A small image captioner, trained from scratch.
Model: 8.19M parameters, 64-pixel images, encoder arch resnet, encoder norm groupnorm, encoder activation relu, encoder depths [2, 4, 2], encoder widths [64, 112, 192], decoder width 320, decoder layers 6, decoder norm layernorm, decoder activation gelu.
Data: 145000 training examples, 5.3 epochs.
Rows from block 5 of the image encoder of a small image captioner, named by matrix and row number. Rows with one number belong to one channel. Each number is 500 + 50 x the weight over its row's rms, rounded and kept within 0 to 999. All counts start at 0. Numbers have three digits each. After the name is the row's rms in percent of the matrix's.
After each channel's rows are labels from the 100 images, of 14976, where the channel reaches its highest value: "top examples" is what is common among them. Only what is clearly more common there than usual is listed. The data: drawn branching plants.
# convs0: first 3x3 conv (encoder.blocks.5.convs.0.weight, 112x112x3x3, standardized in use, each kernel summed), inputs 0-111
# convs1: second 3x3 conv (encoder.blocks.5.convs.1.weight, 112x112x3x3, standardized in use, transposed, each kernel summed), outputs 0-111

convs0.84 097:499551455541507464517508445533494521525525535458442460452478516585490533524637475464417483510481620458517540605462412552457465469396510478399533483471478464397516544461515518505568588545396424506481553520464598576532515528431403569482491480526501578516525527473481591437484541521457461440494490470500455498475508438492523483512597476600
convs1.84 095:472495516586469446493499574638589511444519479411491610546499504531529482544525475443526461511559478498550522521552447366596503497498574457504445478507463554459477465586508487509477502462417433500409561486458485535416515447449489416453482496561434535614444459502465422498539574466511485521519513542550431506449491464506535448389464510422
top examples: leaning left

convs0.14 098:522410583533476640510525486544469468443442434459520449462499500501592499381598492485527576602433496431525432534528501505520480500449516496441444453554484503528460499505515589523419519375519595521529555575459484507571474497550580515491496529476503439547475557470481464515413496515480554474472567455551499527415401419494489519487584496543
convs1.14 091:504612458499548541551523493393536575503526397478518489556500525471610483457477557536498527517497506505477501486536466608465456505559606530436477440490515488637513451556535513506454406553529462513579549490496521436577441535418411479495481435401474508495607580515569536481490483492591532447501470511532476603523474537473458509472590522497
top examples: leaning left; pink blossoms

convs0.2 090:503518385529513420474526417551529498618454453470385492527412495445430467511487441493469549564623502504527575448491534505559529423471555543530496502527565517520505514458509458496417516484505495493384479428459544486589452566488534412475551529460464547528550574463442555458444516531605509544484552501462548481463436525532530543419516599539
convs1.2 103:527583405510555535525537514499466521569445529484490409428473473585410502487502437522516514464424538459526530506471489487481589424559401484493487544435424451541506515476434411448498487503547594424472452467465519463456496488576506376504491600545520555450414481462583449560487453500435498540448471429427413537469495505504534384456471512525
top examples: narrow; autumn leaves

convs0.69 113:521472434572477428552505465533515558409492432518434453518487515526429537360545446490513611608478487499481475540536500485514398525564465543492440520501529518541532515522534376535441553574472537514529455543471588435488432448560510486487476455540499584605472461468535470529418554576496540490538523535421463435488410434600531508516499474516
convs1.69 099:516507497489482489446427451450506486503426484500456575521461426532535490407368506570505422446486546490538498440435490543512519442547498507505597539573505601456588402485462474435434481511418543441452473566518477575472556432532457570506539489582551532567494429522476418467501471490493568523554516547500443533518441486527530486627587567444
top examples: narrow; bare

convs0.67 097:549481513445544513458495547446515462465495521439548539467510492554531573573505556543535468528547492521497559546509420554549543451407538472527544470492486530466397487480541280483512547446532353542519484542493470474619517516467463524546508510467571411497557482438465568449480535508509444477487488411504473551459542552509402498460589502534
convs1.67 115:547532537471490605481501490540539497593564429562519526513488549530473529476590455419470584414559536470489416529488521500477473528497513509510493473517523464604414450433550511486548519482514479590611566462568485469496474579456509557460482459456495485388493507486522567427485456527513395551454582476604576576434477515393500559488543433507
top examples: leaning left

convs0.5 090:439501429616567464554579544491483422559494473459559487398523512470514538601545522535382462512421489587515507589549454523514509466474469584484535503502592591504446566507545427475529488550510589554487459449475441532461423464524462434460464531510401502505547417478506487440501504512442556475546494435424565483517438529465583555499470519448
convs1.5 068:528536508475543518515522537493472508580461461420403521454566582533496537433392514409467623481483528583437509522446587447557424548529481479556537562524520542509542506370383599531429492482558536543525535491523489522536491485540490515504499484474475576581553497468506509552474447457499482547538485509450580418533533539579555428497587430533
top examples: narrow

convs0.70 081:513496465524553425564521447509429509470585528527485483497517498424336461523472462482488474420516552506492478545405389512497500497507622509543466518431493479586509514540533551553513501448538518458410492454528433527573455572520481518499608526475419480492475514585486506528557483488539421431577552503565508537446533575571469522367506547438
convs1.70 105:479483553591528464431524434483566503494482582544542440439489553449464543503478496525455502534535493536481583525457555508602505492493562490533461467574548448472528602393481523545595528574588570481472549442544499476532495530471471552474526531510454489541629531461533531397562499563458592558596503476495479461434559542552565574414498548439
top examples: narrow

convs0.53 091:504521522467492489453460373456553452429476561510483418433588508490563525511534584566457521468582477451536434588609537469541529498555443493528586554443478522494453469480525446459479416514361551534420491494438461481481521528530475496473586510514517520496542448512446505483550512394450459505539478608505466559488471598539427519533474592554
convs1.53 078:567528545399482601476545450459551465442498571443529506467503450534488617507526566434553497532484541546533523507497519601536435639496454520525537580467527467570533485480583538478449462543471514490520493538471520493453436534471549480532579599565556414522555472587561463454523556502495506547560428464490477442472451560477513559632441537472
top examples: narrow; autumn leaves

convs0.104 106:514512529485487528527502477600503547474555521427498469498538557438456493456586400491413532455482563544479516503492453427450437517488512499444572476499571512455544562423533568549464522507506535498492552555507609482507533477460502578553447497548453625568460433544509434459460518536443459481476498530495404484559464452620551407505497478334
convs1.104 112:517413493533466468405479521543468470486497494512488525493486458566526437463472451503481405490468492498558476491471348448567585438517401465549533471535499505407498478549511540478506513439415503517392502458507466587519513467528452606391455457530388486550414496461521389462454500487575570527489588520484442564539536485514576480510524507417
top examples: narrow; red berries; autumn leaves

convs0.75 084:537489458580540559522596505489459397513487461482484480462469486525655461594481493454544509570445388439473520508523440456434422483523483585507497538570403516526490523461529461506586577537468436491414526547383433614487448543455513536477478510537411575529497499492586558465471552508545532444503512494507557456471481479468511535514538426456
convs1.75 089:531478499618541599553585471523481520596563541456493515553596587467602483492544544469518452532389488486526507572552514441551501474381518523537553466520506524601478507466463527459446385433482508465508517534525531498558502580536495520574496586542408623482506519585474511509480477467491537447570491471534490518597470499561567499492471469520
top examples: narrow; white flowers